Weights of a small contrastive image-text model.
Data: trained on procedural textures in two colours, tilted and lit, 11.0 epochs.
Rows from expert 1 of block 5 of the image encoder, named by matrix and row number. Rows with one number belong to one neuron. Each number is 500 + 25 x the weight over the matrix's rms, rounded and kept within 0 to 999. All counts start at 0. Numbers have three digits each.
# up: expert up (encoder.blocks.5.mlp.up, 4x160x160), inputs 0-159
# down: expert down (encoder.blocks.5.mlp.down, 4x160x160, transposed), outputs 0-159
up.21:498552463511498492497501501454491500478483511473424522497513501471439520498477518520529506512464508500517548536501494524492522508487530488512508520476513489518459495477503516529557524501509509484471514509475520516508525497528503498507503500490466494475471496473503516528517507554482508472509530492474506461513510490528518524493523505529537480546503519479529515492487499535516448462524558461526541507543484485464489512498488518502456504504535483543524524514455528500503505481482506
down.21:474479525501475548508494487507500532466516485505540535482540449500542544535505494482482491476536499436476474477499505491502469511504526522480467494500516507509536470523516514532467550492482477486503480466526530470526520500508482504508493446516500482514495496503512504462491502506449514517513521540501514477502535504507522489491566459508484535521502517502477511497529532491523507510524497506484531488496539556554483467490553468455535506502478491462522494468513480499504513522493517
up.22:509507487495525518519506498495503537474483472478473527502513489539523505469503564509522508475475495521519516514522507538480535458519515478504530511465492475484491480453475516517500463536495505515557450546523486460507513505474464510508465468541510478490486495484463495502542518492469509514509507489493488601451495528500500516559443502550525452518479522508522475478486544439468481497505542538521470523522530532488518513481505519555498512523474524492505520475528477459471483499518508
down.22:473538508531476550488481479506464484485497499492514525482524525524515502498525538513508519536530487501513475490446508525504471472507539491479447491518461455549478517487520529535486521482511476494496495498483481520532452498512515462518498495520497507501499482468485418476505503475517552513543504501515467506473513488514482546461505517496514470524499492479478489490524497516514476474452549547479501475496468495540477506446497486494476529508514467573511497492439518500486515526523505
up.23:562515498507494502541503512458488510518496466491480471486488518528487469446431543498527515513462513548505447511491493526490538507500501490503496515502502471479502502453527518505495492473464494509504502507461493468525463499498538529525506537517501490497481465487514492480471529531531458464501495498465483529492488494506458533501504454490550479540471460499511521486501493543486475461466498520507476548467493508514471484493514529481526513449500526523513517481437469500493526539509498
down.23:524518477507476554440454491511482473482536476510491461483538507489463500504499481474532525519483455492476477531458528489504489515501477544471495506502528524507513496523558490489448505510491517554487465490490487504485526495507499475469473483518522496478535498497519487520482478478507517483498502536476477478460511513527521505499528504468519509503473547512507502486488459511487484465543486528500487432503537521477506500463481439534526489510500491526480504475447473511520558533516527
up.24:511511455487513507511530488475471519502501517486500529479507468478494534473466512502511506489485527508517507510481470497467493482504467550500498525498514516470517529484487448498519461514515535482503492510497524514486557492505519537506487502495535510499514500531506521503517469531502502489531499479490484542523501505519487542470556454497512516477469516470505470441492500510514495512491535514512520566485482539522522466475469503528508442486486492501513539519451504482497510494525498
down.24:453527503498518507490531510550485506496522527548507525505535475478520530518535528499461513505479499478493501502519502485547470487444476462508471485501474531479485456506501499490522506494489521469547513459509445527495516496520435523452461472556465520485522506524468461476498508495511504461499462492508496473514517511509517514434523519492476491493463496529531509526501498494518499503511481467506497532498506543476546495482503476481482515511499474472496459519466454471500522536518463
up.25:528487488519518499495542472515480506561523526475442485457461508491437511492494541519498507488454491501502476500533454495468488536516518472520483440498491503493551496523512503523500554488533502494480495452471516509493508460534480532532527527528463513503458520479513519488507486498489502458532506466520526521527521501487503502470516491478488456499514495468499520562481500508499481531538552503515478511468497450464496480481494519525488500499519552524507520480453515509518531571563475
down.25:484494484506507517496479466538506499461492473557511487522522470509483576540475515472464477548507458503475465525540529513516526488493530525479517502507490546496509510505535489515470562515478510477526490469483496522528500528518529527493488500501522532549493542522528517521492501528517524515492508516515538476488496517517446519500541508485529523523529511494484516517518472493510475473475494496530489446518481540524507473442506509473471468488503458516490554494551492487494520519492500
up.26:520520499489467499500483492512479509511498514496468501536489457515468475495473510511488477498480495540507547512447473477478482506507534531491527477517526487544474515511518469519504501491564508565517508477469501486472526530485507477484519506468499493509511473492509488486507525516524527491518499486484535503515490471529526511520487550519488463486468504491497513502520486485534501502519504530526489475484492483464537456529511517442492489545475550509504481530511489518534490550518475
down.26:516468489500489477482505481486514490517519513567493507524505452493482520525489529497503460485493462538508501461492519510484525485499523469506493503526495502487505446534477486469489494519467511470488516524492540506506511501467512501481517517488530481444502508527527533516517508525498504553466487490484520505508513509505446517499498460445515467490493501555511512499510507507483525535508485488562553546461509507485524520468499493512431463473537510495464484509540522497533500470507473
up.27:526490477487491495471486540493526542464535498490485485495496476489487504476518517505502496494498454529536483521509510509510472498485500499477465527490519484480492481518492528488523532490495499502487506532503475534516489493514513510506539469490505480470505483481524478493491492493485505534497505506497438493505502481525498523555501498498534485516505509477529517555500504511549508483532519494463506490459506535461496538458521504508554503459507513483482503489486473511458525519521504
down.27:526501490509500483502504516516487473501504548518486519460445535509515487502490523533504506504525507539477482509490469481465543538490492519512495509516514518508523470458537475530527478509527536514523462468441465492496530536479472488487510530486517492523487542523515523513520510530471542476513499505475520493471472543488490472520509524481523523493525515480504512493520465509479472484522476505480521499474522482445500529533473500489509485537519525521511515453506495518458470467475485
up.28:504483476467493500544499450499512526457488514485463526490483437480566500505468508549500522511515522527506491480518526533484473514490518549529503531498505497471497531459481501460501479468478498468513502473493539538512492513501505518518501506529528487495473536452507514533479495497478456499505486531502508484487506460515528534501509468461524488512488547501473518521506483516548507512486530510468545460512526552507476497462486463526522497526489463481518506510475479509479468513507515
down.28:486487533490512513545522500484444519543472501498462552495525507548481454512506541526500497490515497517504516509512509537509502541458487510503518518509471502515470520433543490531531473525504484477522531470521494510456520535506496495532499486515454485511515505513499465469506536466474538498493481485490477503528491484513580480508501549467471517503499432493509507508508531468516471500521496470518496499479491484489533494535507557513523528521524525467508474505480456510454474542519501
up.29:512512506531464516464519477494520475504525520544501510465520469444511542531501552474489504485502495505504465511519466546513506509522499528527466531521520523476494529459533488514511482506472502456505512507476505497479524489507508525518504521494462486515451537523534538476489553496528457504523520491430532518534523509511480570470547516524498542536501489506482512485509504488454484532505533512524494538483493526472470473487538442477445457555488467494513501501478530463476487443471510
down.29:465532518474499531524508499511531487474481513540485515512554519528502454531576491477502534488477463482514511525488536519495465512465490443526477459471526507446480439486503458462486509502524479486511502493480460539503479533508518520502466458482487485515528521564473457480518542484496509503458525496505525535537503553454495532500510475486509517488478481511550521486515523482524511500516493459463547527491478550477499479496480467492541516544495525436488522483453477529446541523485447
up.30:535474505513449528465526511533505500487466502442507462551501449535482473499521469512475519495457513481458507474444517516459470527504553505465457447558491490533537524510496485531488530444560536554500491473482461487508503496540512480491484501480433484457503495492484483512507483490510531530501504529450543528517523442503529520514474551478506509497472535504507509504485455478555549504516459511497540514512503492495533551484523520475514578509492516498535492543562545534487476453506473
down.30:514453485495490478501552520462498554527525474524506464506485513509465524471521546514467494476535504505497494477476501491515513469578486486467474529538490479475435504521501536524511498500487525501497509536510483497450534510486521511454487489428510489481486506483532585479498483491530486504476450496529530486506499491484517468503461497506443459500512484469533511494483557543495492508519451488559508502489480539482509545502474512475492494502490513509486502525517543475504498523528469
up.31:479511502477486520492507499495501526508471496510503464506459533524524517461482481498518511506489502487508492512458522482472525543509487484459489488520502478469481511486476540491472517512483536522533484524539530495517504486534499497456549531513479510513519482507517462483477536448516537500506482508475480495490482470550490490522489535494544467513468514506485480483473505534538492505510504504486503482502509502497536493483531526497521522486502521507489496494558487550507465506507473
down.31:485491460492496459507505479458512478554514488490515490450483524477488538455473484494474507530484507486487507497468476513435526540507497460510499532546490506502486527517510519468475507493488467475535469534518500488517488468527540460457527531496515488471524505518502538522502495512535480502524516490486484509478504527516520494469496518506479457516482483473534491486478506541458473524509481539522505558436474495473488552475509524481491447504483521528470488477474537481527486493518471
up.32:502524553487506467557473592452507509506511474498519453472461530497454471463462484507531517494505487553469475520520498498495521489519477459548472457504526491461471468506500511498538464506457515477493529443523520501503478472532540543514508503457513508493465468521473519470452489538566468478490505490491540491475477508512474499493535481496531506548500523475473469476495510531500504496552506500500524544451530517528526512527459541511540494483496523509497535508513505486505528461478469
down.32:498525502500477541471454514557492510501513511508524506493519485504515469568456526491504480483511456507476478516474461492462518518485530501512486529473528539511524528478506478482534556503521496495516504502495514513485481465547505511478503533505505493538547536512504444492464459473534467450501481495463484500498504505496497580494538497501520482510526501520453473507505499472549484518534464514432495509517513523517486495479507477475489519497518482550491456506462472506477496567499471
up.33:499522472512520493477477481484513481510551521464501477500489462539524523523466530524508488484484490502509515486473491505481495489500475452477476473512512524521515499483535456541511517503560465519504534493513548525504467463477506520478560565529445516522525512494508469515469516489487515464509531534468522516482410449465501491508506487537542465525561529478472504522485467526503518528497486471509524504496525533508523510462450543526465480492548485509516523498490504482522491516546459
down.33:493480525532492487510510528533480434513477482511546456485469461463515506508432494463458459507517468482498518473520504518474477527510456534504514540508508521492482486516473505528481504512487464540521463507505515522537490461459527531479524508511524529489494523457536509507492510470517558514542490539472503479485490525524520503508514523473500513484516510518471522481518511531512506510494473548487492461533503495497497493479508517504442491525459475496469505491490496490528503493489456
up.34:488488497502536517466506505503490441532432486460538522477452487543496509499462556507527518479485490461547507500493423506472464520478486492503494568538505528491549541506484470521474459485494486519515503516484511530466558494520460499484489549494524504487466530497498508501520495522531510518531501489546450510499504511466448518458476485526482495512511545517504496482483530477496502551513495496497484494536496531488475528488479531493483490512530481514498459498494454459527469549507473
down.34:470556441492465536476536474517535487502504480541508506550558463481497478520483455470486505483501517483464488456530537546509501510484489520474501498463511556513499457544497498523455478494507516485510513470471439477528456527543486531502484531513478499521507502486520500490506473479435544506502483583471522466485476529506520548487528522483503532463503491502516513492492527487527487511490495507486496484528464507517565487497479521498479510532500497491531490510500481509514469485507475
up.35:502501489492501494537522484476504536497526463499506509466522488465446550489453529495560513495508520499525475489530473520526544479506481500536489494517539512465524479484484514474515479498503517478505482535510533478469521503508515526552477500498523499498507513524523526495511510520492470485509510466515501551483519501512473491498547494508524511502456488520520499516516546493466494487553532514541455532511469531468485481514473479491490467480479453520487510498459526469483495512530501
down.35:489543523518487489508473500511507500429490512533512567486562519516541516543515527500515491519506516463493465529527510514503501493480512505499459467463540503538482532490464467501509473507535479492521512463503462521505461522503496502485464484542501506534490490465473463470495518481528513476446512506517510494475528518499527511479551517499533510466524477509456524502514531461535538442481525502451524494480495526557530492534516493497526514548492463502559489465534466488490557475472464
up.36:507489517490487471478545524512492532496495506481491507479504495495491485476447498497466507494519477500510509488526482492515538499525471497476487478477471506496494520497464501552524514479481529501469526488456464476491475515528507491468505462526441545495532481498503465486544493487481509493452479517509455517515515480528515509511499511526550508502495507539513561526506507530499566510471531478487538466511496501498514514543501475519516520454533523502488509493523470509487504532496481
down.36:516512487476465483492488462500506495523478469475484465493481487478509478490493500506543501476503517517502504491486501502511494497485509527482480532525511489515481495447495496483475523501480473496464478476499495475499510498456515507529529502507530488527514506502484562515521477506518512506512470448482477505472471500533505506522459534497472510537495509502514511523502443525475462492477515504508507512466501512504496539480550490479482509474494455553434538481483509466456469513477537
up.37:512492528485500514453506488483519498530500438505490480474501471505493520494506476475462514495491557482486534528512436496538504536513507500486462476498492513490510517487498515509513492488520502572500511484511511514498518494500512500507492505473490503474535471486497475502503497480514507473524498483457485535511502460474548512511478487490516516529442506493480489455468489517488498462506519477516509483502513517517524455517528473548492498518520517525507460520505533511470520480520509
down.37:502501539475515493507490528467516553521465475517473492553466490485473530440478538443498511499512544510530461534517507523538507487489474532522475532543477505500491520539530518496516490489479484492515473499514508487498516537486465471479495522512470528501492469496530502478492532509479534556489466505471514480519546484487502496471507502547462528491488530492521518491494486487491496514542481516501491463470503513531495492470518524529496501443507495530480520520505514490485454516502496
up.38:506493546512463475505498516500518497509448514486470446494476531509447506501488457466482504520520458538476529508540513514538492482470543532478491482542538507523531507480469505526490526503486505544497482499483500511522499497500510487466487541512502457491549501479528508501488571503529491442488506513428524480491513461506530502548522498520487511492481469461494544539477421467479528482508495482499480515499526515474510499514487531498496471512528488514480473490495532496504486497487505
down.38:499511499516501473502507567468513490555521480510554443501491445524487490511443492495474523484521496460486518458536491476490536470510510473479513517465467533475509484510512517465484531536520487523468475512500495469532497505514503493453494506523497517506483468499542538464560483488507484488478510496516557472534507504487490500467490484514493470494495514519492472496507506502491506504521484489511533528479448522474517499490504494490513516523516495459535533534574497481484481500494476
up.39:571529494536484506514457479487499486510501533570447475479459442529531479517501514531550492491479504498512467531518549503498512489514549504543488463505475511510463490505493500464507528490501489521507524496510513514490471513569437479482492505532494509474496517530494471476523469493500513463474479522467556570474484497540498539455526501564539530483509511473501495492500517498516440473544518450506542533501471514516514459448473489491506509489502477497490505522500506518505477491430473
down.39:483532538475492479531512490527496460482512465528528481522490473513520533540501456451505470485489491515521507501490486495528470489496479508466515506470499502524532504520519535486445519483549503497532522517508526511468466490509478505508477491547486524535513524510530524506514539498498481493480506498552463528458496536485529471494483527471531516434486497542514492498460521550486527515479458508482508504526486491529471503467487521448465489533465517482491467489504474521550500515484473
up.40:501501526499502501469460473542529448530459491492548521475509497447512552491530478482475498473504481469475500512482526462546447470493527535492491473527496517466494501548479514492478539468550507512490503502471494481516531541506494462509480508481472508489537485461540518536481505473503522550483491508494464481500488501537486524443505506474459527487440524498511484540523513503540543499507451514487473461528535507529494470496531487500539493540495526516500493491514520520481508483460543
down.40:480483533487496491542498537494538497494483499541466495496499528506506524473488502516507472500466541514505497505489451531497509460492455454494522536526511493483521429505505493503532467487505517491468527541497498543466504538504499531498450496460504428477485473508502524504486483493518513526455499504501559487520466474551497472461492499532462506525516494518553550488502517459446473496474479518518492525464497466460508497516481522512472489516536525468500474529505513461536469511524514
up.41:542505496521479510512512482504524492481546480456475513507502503491428525493517518556500510488516484473536469513540463536451469529524495483507474504524533514470501483551466524489531514512485524498512478472472551526508505522519518524497534487510521521469427505480489493483518568471487511513482506487503550473514501492505497497475482460459491479538486548486503482521488458470514506502506511490515487491503481484492477507527480528526470499499542509464527527536512540466521494515530485
down.41:488525464521503514551510515530504558482501522558500550499526495507508513539515498503462464515530524452546497455493499452499511523441479481490463446487518524449527487500504466518548519530480474430505542462484479510508495532512536505492517479496465501525486475478502538478528504493500552476499482504485473524518494522505558500501499499521487455503538486511486494514490511447469446480482524495491509470482453546533516523516521535474470497487477496486473551478493455527508490490495525
up.42:459488512511514490475495520491561487530484501475492495506457540497518519493515491492477504479479551494515499508515468530482487490477506522470511507465473520500515515500470558525527536517478499545531485503484544497517530520491522470525549472474522526508526521485513491536485502477505466519514504447500477492534494480439483508502510494502556509492458471520494526508530519487496483486519530519473500515494520531558444472502540533497525512549486503488488527484500513505515498534541496
down.42:512533474481541509519545484506492507472500505506514544532481483496502499519506475508531519535489509448524509514503456483520527487439477528482509532493485498501531499532501496518475505484520470498491456514498504478507518543503536543470503518514484500557465528468507480518488483475480516495491497503486467454491456493522548482465491499503464526520486495494533515494452516488528489490505508477520482437518511524484506470477462485538481511515484505467479496502472476500496457516480527
up.43:453539472483537488526504478512500470516443491455509540504473504511520502495501572499572521509477541470497510515518484493500480480483493512499553516521493519482497564488493496496465519506498499549487485468512478531505464529479515516525501519524459481500529530508476526488534474476495482501506539459523473556514473539456510484523515488518521498486461528528513511518485503506492519542488513528490498521525468464435524538497486493521503472474503529456526516481521514451481467475520473
down.43:452497535460513517493484475531496515461476506573555494514570451495514518514457548452485520498510525469473519498494484533490485508509542482502485506454483481490450507536473464552455507513500539466469511484471472525479492495498499480464514501515491497485496505449532483473528518461500528486491462483506496487461505488491506575490490522572511471476490533557505485521500484489495459515438473509517471501526472523490541508491492541492510461501482528543481503523484493473554543501456489
up.44:509462471443475489472481464530469467493490528407524503495542508499489513510515443478498531502469497541449505502483496488513499529492499511489569465530482491522517487492500474510518489512516532535486443520496510468521503523532519481493444495513491511438505509470443530549504505457528547515557526523501513497535561452520522481474510535479435510480491512476531481508473486496558523490512469497514526464483517486482509472483484510506475515522478461507477520532555503528497518544511498
down.44:526497524516484489524511506492527569508476520557492471496469476499483498458502518531442529464530494482523477474470466487468517494511468489480500498535481478481501476511510487485531494484499539502505513520472496551508499505476516512504470482447508480475476464495517566481507498561488505527491459478531552508516524470492499492452503484519502490511529471493525534516512535490478512513517504495524530498504474535502498526470496519492465484453479512485524504529507498499500474458488508
up.45:558479478442474555548479497524507459465532508497508522489466477458507563492513505524489503473526517472495436503453510543503474477497514504501529526556500505457462534561493508506465525463493510440526474480460487541445494502499507486487493481464497499474441561463509524474492541471503496501508503441488528475541574484513501529475526561452488518495507544484498447522516464516507472518529526511508522474506518513493482489519476483485495471527506486479524502541542506439477494499490559
down.45:454506486500512534532541502485539519465518521509479540497521517494505491492527510505495514451469494493486493530496486491498512485482472463508477479479529522496508466468532459533506489486507491457490529483523532500474534535521491498496481469462445449473491502543468496492517482475462477501450505499522487508554524489480506531469531494532478500521511443472530523497438559479451519534486504462490523527504464497506550475517508519508498491515494516486519459525492455528492467500512499
up.46:504484487477463528494453493495489485479526474480527443520514487500489496521489472475475543506515499469492474451461521537483457492518495533536463522522502484488507518487517471495528518487503497505508468505472543515481528486515518463496491496497484489470513487515503538507524501515534533495561497484491469503510496497523543486508511513480497535511483508527509458465462450521500499509560535519442500475502497519524523496487529503467474499496506470492543490522470518490479526475513528
down.46:482506527530467462533515545460549521496482506541486537515514486484517501502495525533492502499494513497510496469510479467517504488496485497550477540507481475467498481497539514502503458511526525498477519520522451519467518505519492503487483497467492505464504422520496482480466538495512478508433478527501474502511514498478528477469508508531461510500506483511515545481439547495464482514526487468521474536489510524515493505517466518491485477506503523479499534497506511494513451527492512
up.47:472523539492483506464499502500506519517476526517468515504492520512510515517485488495567474509454478486457544488524491528495531500491506492471482481549526530516538492523495468512525521481482535497507476484564523500456534518494498493472487508549519435533471489483443540489508509496516526457512545511474549523491521471544546505517518495534513498541517484463478489490488462471489489501492540490518516486503494455469505529515475524495486522505506487482450500520485520505463513512486515
down.47:489502496475488513485495504502512496529512515490521485501496495486506499467497494495435509477503476483503493485503471482463479509453503481470523554504440504512533492527504514455468523496481479524516472492468505476501517490488469457500483483483548518494495496494504531474505458492491511521475471487519459471505476528454481537494499510506502528485520519528497520515506530524518510514528509538531548480506496519515472515485486457508514475491491505449471532529499448518528513491473500
up.48:485483510493494498468506549507459541476547496500515477497514524471508496484499490483468519465556493548511422489526516530485508516500498462521435476493515490497498507500464517457525493470500517509479472507491500526489476486519482486482513526483501492507517455521492499513463489482510532508511497536504504485481494471507470502515479525485554465508496528468492501524492498502528466520512510495492519503485500526474450461506488515492536492464527488485531496505508520501493501493495518
down.48:531505470503491527481506524490538490558480513502477528520476513437469469528489549482513479491503476511485500490484490451477539538486482535507478512518494546491554475508481475523526482509451480509520522504504516480479532467516484502489464531492491511511521553495503526488441515513522477502535507508493493497507497475512562480482494481482503487477535468523507487506524457516475484535526471486512523476549523481483498477508510502508533465500508484523527480478519534470476515476506525
up.49:471447514493497507509495463530517484466488509477460536544514496517479543458502507458480479500486473494511524487473487513469492508486497504490494521480471499498533502495519483542481462473527491518505497516531478524533498465494506525514494485532509503519475486487497482527528506475467482506499514442531482543526498493519520495500490523520525462501519484472495500482500545524501510554477463511495525483501480500500473508495472538511475539482487502465492505537516472528456491489520464
down.49:472498507494530506480492472534469497548491505504531494501513486487491518536497496482455444506474503455526499514464492475515499474514525486486488487507485510500446528516526500473512505507492508520527498496494493484535464503501531509477481550506535489525465474470468488514500484458481552490476480540497480438483475455486505527485491518491506498500509502505500510444515488531475524522489504500514522466521468539500502527481514512495490523545491512508457490550487515475508505484504507
up.50:493475533473532522494437458533463499524448446505535517498448455506498488515527474472493498501512437482503504484471506508521499481506464509516527506520463499500500503491506458474456490534479472506517514521519500519516485509481509508512461508486511491477489540502496508495523461536511495535526520487479468475510557458471522557451445513496501494472485516510472468444484573455477525542461514496489540465551480521501485552512494536482492527536490512516514473553515494510504486527453477
down.50:526528527506494532430476483485454469461517482485498529506477512525511531502528490524503514513531503542472519548524543534494493441488491497525487474487553518490506485496526479473512519493503487536525484501497497523471499524490523494485475537502499495527506533520530465480519493475527533523460439525488496484469499491479527477486523566464485522512504507504537513489459483479461513499491440485504485494503535486475532505514517541491497509530492545462474505495492505475545493492490512
up.51:485486492515488476527545498492534497544500487489505490491473488546523508462530476495495523555516458472494515480509497522496488486503470476504497501491451533475538485498475497527490443514497481527505508468519451518516513514473501500535508487540510509533493483509494466538517490498512488483537488501511519491478501494429509531463510514494462501494493495502457505481519482491500505512488517500502520503530490537517476520513465514531512492445525499500500455490490461479520484502520510
down.51:509542519504517511530491472495521480530486478493522513528483489512478493496487493485530456510536525473509530493505526516475461516526498485494494493468488533494472511516515526499511478502496512521514488470505505474510481521524472538523460534529474485544491485518479494508538521474530510496516463520475520463508498510471491505527518506487541499526487528515520510528512533490522525535501509474498442496561512478471508507465498512509468499458520459540509489506550504500536513512472489
up.52:489508521498516485490472496480513491482491499488538518505506512564511523509494529482516527518525486480492532503511492497508498471515468470497488486491439499513521491522515519511482487505469475472531462543519472530482473523497510492510487504503533521501492480526514516526495492477485499508489472493520497487490518497494465510512468525521470522531509492502507471546470529455447543461516486525515524495474503492494477518500479488495489499478462510501488471489539507487474501539477490
down.52:531534520476532525518465418489501481487526472486506490494514544494477462526502509488492519486498485514475508555480514549461479506519533495490504505467479509541483501506494521528490470520529502516479540485502533497535467486521514510508484493488462531523512462527491502478504494513546466488492492531528513495516497484526506532549513472516512482493513491531522500495482470516487472517487516506510494520507475476531524529506450494525498508482545484501508485478495511503514490504480491
up.53:538551552558482518495472474481504489490505521528501474527501494508505532502484498521490490483483458503478506505481524493480554522524504503499500464512499523499500490486519543541473489489496526496563509477502484516528470490517531509464498491533486524504504441477485500495549476506501520464526521514484531502453498486515474504528501492524526493514516510505505486499497526477498497478480501463510502524503508474527546513488497508484515491492511468531521515509517516519506523507498489
down.53:529495476516469475506510531518518508528504502471487463424502511458528519526521498498503490476459504461509558517470480465489453507525507522505568529490455510538505518504490517487488514501542480510502479477488506503508501534479534446490467479490577505480509486542477504468552489457486459505528496485511496488480506473498473491508483554494513488533520520514509506499512500507477497553530468543514479501466523528504461545498555481470466483490475483515496536510484521530525488479487496
up.54:482536482493453508438431485532490495545491484497499488552490518520519464513497448442439509482453500511488500505478471486477484556517500513503500520506520491504507499513510482543490494491541526543492475453523514478520504511529506434520482467548472530425531493495498461525530495463538490521507501483533529504474528441531498516520506495505477513462486542506521508508479472467497572479524479482502500483497531528537518472468513483512544512512538520544513496504533529543506532521479526
down.54:496481531479491455541520496492491545548499501500503482458471502518504529414506500505498470478530521542514497464510460503533515475512522468496481516556503477541503505490479545505521529487476498500539465536486519521482468469489504523477527495446520472461531493486526561543532489537484487501446479502533561491494463466522481490510460491504455499478482470507510512499509512508487508531547508508564476466467480453464464488472485545477486509495511511493488493482523531494502474468484507
up.55:499470489508501443533499444542513489473481480522533500484510474449512564471468504497494506517507543494494460489508536528479502496521469508488537529518524493506535545554508523500510492475472490476520513483495496543477492513528513534507501501509522478485492533499515525481509515516514475533558485501494495525494467507521518498477525487487498510496503532482491509472529546496499518527480479542539492492513512557526451452522512500482489499526471455501505499503488474474498460527464536
down.55:513546533500521507496522501538499488483483507469505523552534503521522445516533498480538459489497514514510490542491516511510455539474460497507527495485538521459508481462530519465500461502516485518481502457506501529474511500513480504534465520470484447527507528506474447485540516533468491487440499499484472481501528463506544529450544512530516514499477462500493520514456518451478503541484509482494495505487503520462568495475482515482507503525465475501523492488473456541473519510496498
up.56:517479490514511499495492513481542444484511507459522530495515539483532491477514511495524507517505550533528462494513495484519485519488491454529475502480536446497473474505483499505538516468496446534511482509511487509506500495497487515539499527511505505505529478527550469508433485529509460514455493490485471536533463479493501472510453504502493499500484541486495512518463492501506497509516490513485537547467488472439522514508507493537523488451503553489502476491485510486489520463546504
down.56:519508454487497501478493513496488505472488488533491509460474533469490537521479532496493495484495496495475443497510471502538548506493512485491454504548481494457449504505534502535531522478488488526532485528508489558473506480506504493473479505537535545511496538460496492513474531483538524483490486519490510489511499492523550558532469496487501517487462531505517477491511455535513473458449494539482513480472522474524529501468501477495497522529520494534514457478487505486536517525506480
up.57:494465531500515496474467505513472540520492494536530484532446469495526516494518460504465511474516519501507493491464508490489488516506557475473463482491525517466501499500485536531507531513511498483475457496505523525507484497507515528451519471509463519503521477473512478506534487501464516525516495507516522516423488477510504502521466522468504542498485536501491497495505460503508430488457464516492490491486544532498497493508506520500507506492512488535496512518500515529491483527478543
down.57:484489483540535455506509517486537481522482529457515482512482530506471466495521509543487500474490517523440528429536465497452538500523493481507480498512455496507479515465507502486484456554516481482484535502502548488458510474486512482479501480505511467541506528511514516526492488493493520471477499515488491521503514462486521483523449496481479507497490461476511516510494492490483512507502498497545444528499497467435477509524489524539485473499509515512490487482472529496488503492529518
up.58:491504526486498491495472507540523457544466498526483460511482523514478484512463492480475526521504496485502534523491513512488529490458515516480499497471499478510548503459475479526492531527517500512492490445505517471506567510499500498508500512471489493488515499537480509502552523499565510495524519550408524479513560431534534497508491508493504491484500471462482521475501488498495510442477444501489477512483496513457509540532490497491499519479524498455483459521481543516485533551515497
down.58:533449496529480474497494496466516532517502489487512482458506479463477535494517500522479482496484498501477525463471511485520452453505497473477515521543483505492554458527509502470469520507483503513517479473464533474535521473454513466466500515480516544532507487516484524481527510520506509535497504502511517499496493501527464493497505492503464529490528524561549501485471513511491514492561528468521550534494469496468507521480532521481484485482525515500498511522514511472502496475510464
up.59:496489491516505506489518511509529472484507521477465484493525482454514493555478497506503486503462494499497489468500518524486512552464537485510464471501464523495517509489505475503540516540522493514505511483501517484542547485502497457493515517495454529500497493489472476466503485505493552466523482498486544512515532466487526520513501540514484468480510537500538508528442462492488508490496544459492511528488474435497510493509469519497524516484500495493489511519475467480527483510535470
down.59:484484501518477470508506504542516489510490512512501497502516453500527535459512521499427499506538507498504497480510531497530514493528519499462490502525472478462483472533533517472503545508500511516525499493501530542501496489491467493528484500516520505468495525478516491520551533477478508530521470472530501472493493526472446496498489499498498492486518572506483502499490529506496452477492487513515498451489529502539521524434533486445471482463489482478553523559516518484556485493501482
up.60:477518540533465520451493487500489512472542480480506481461517474511561530491516490489480555476486510508517486495477517519463500539526520481490542493479538515481525560505538521554482455509479532497484493457479526495533496537557490491503510481503484482495492493472503486511505501463520474475542479515489452485462497439503535497562488531431507525512475546498479512461491489464532488493480500525525528479514506514521458496508501536503561518455515469522551478493512484504446514543485515
down.60:471530497504538498504521521544505540552487508447529494480464540469434488519501477532503496455500513474513504480486447537459507512480511502457517537549471516510494499504484492453485457555484479497498507504491490501507509498475476481494497515483496445490481506511456517486513468520520509504490480474502504506481511473476519507488475583540455470529459460491475514494509504486468499529538487473519466522499482459457501502495495516562511467472520566528468471494464485452509458464573503
up.61:524508468470497519465534485504547529432516500437527451514495468487495525484518504511483496493462496510455489493511487510494509538476512526491470506475502515496524478489465535528492532499494504524454509492445507508498492509531502503496537523479481558464537494485486493502458487458521522490541512504509486470494514513495529523487491468451470505529469529480493511541455454498577522483552516472500519488515474537516482518508545531541482522549490523512507506489507509521474512516537479
down.61:496482492519494439537537459507525547481469497530507505495468486491509539446464548491468479478494506510501480511472517495486581528473508502486482482535495499519486501533563494523504496465433462480505440499563513519481471513463458527492512494524501473537512466475510544528512475529496562502437493490552529506507490535474509465499513483519466525479546524480530514502506526529484499478539451468496464531486532478475477532466499534470482512477526515514501547470482503494495463490534520
up.62:484506465472495503521521493468494516506519513519511502506491544536487511512512503492489487504518487526511494495509506481503512496521511541520522509461479489510515484514457526539517508494445470513515480553478513527469487506492518506501542458542469522519461511508487556512523487483489483495526530454495481513541523480548519513477497510519476520457520476507531509490510477516498492475423523484473488499472491530476466521493470502447491433457465483458439496502509531441521530486487502
down.62:503525532462462492529516435467517514501474521504488534507564483501525463498513485476490546491495458495463508496540462531506479545486552473487474464494493506432514513474487529526523459485547498488517519446504539504542502503505493520543494511509489485523504502505508489434517521507522495472472501475502536496466441482534481519496519474530529494514502552494505487458550488488504468495509535500466506572499486494482474504523493514477467503525557476480473506513543479494508498515510529
up.63:515506504506494511570459511486521516508511462499496505447495462473493564492496520515481477486527494455517523521515473542528538451521501456491523519511502501481520493498490478506497538452506463439473514565521527561488508489489509526496523530497495503533492562516509498484502536494493484512537468502486494504508495503497463451454518552554506487513534511526493476491486502521511438511495525509537497452485540528507543492467513498444478502458486510510548495553444475500515500499459517
down.63:473566495512462504487547480532533405494494512500466551513507499517524437531507467466527502505517501528496547541529496485515479522475492513532526497464519522475503469460529509509498493491526488505497554456508497533505533526493503482461451485508446516508486496507483459513478515513518453479477514531503475532497511518493519496491556473470513500514450481504487490472472491495472498492498518509500497532565480475480539443520495492503536543574516509447553450485453478543483546506506498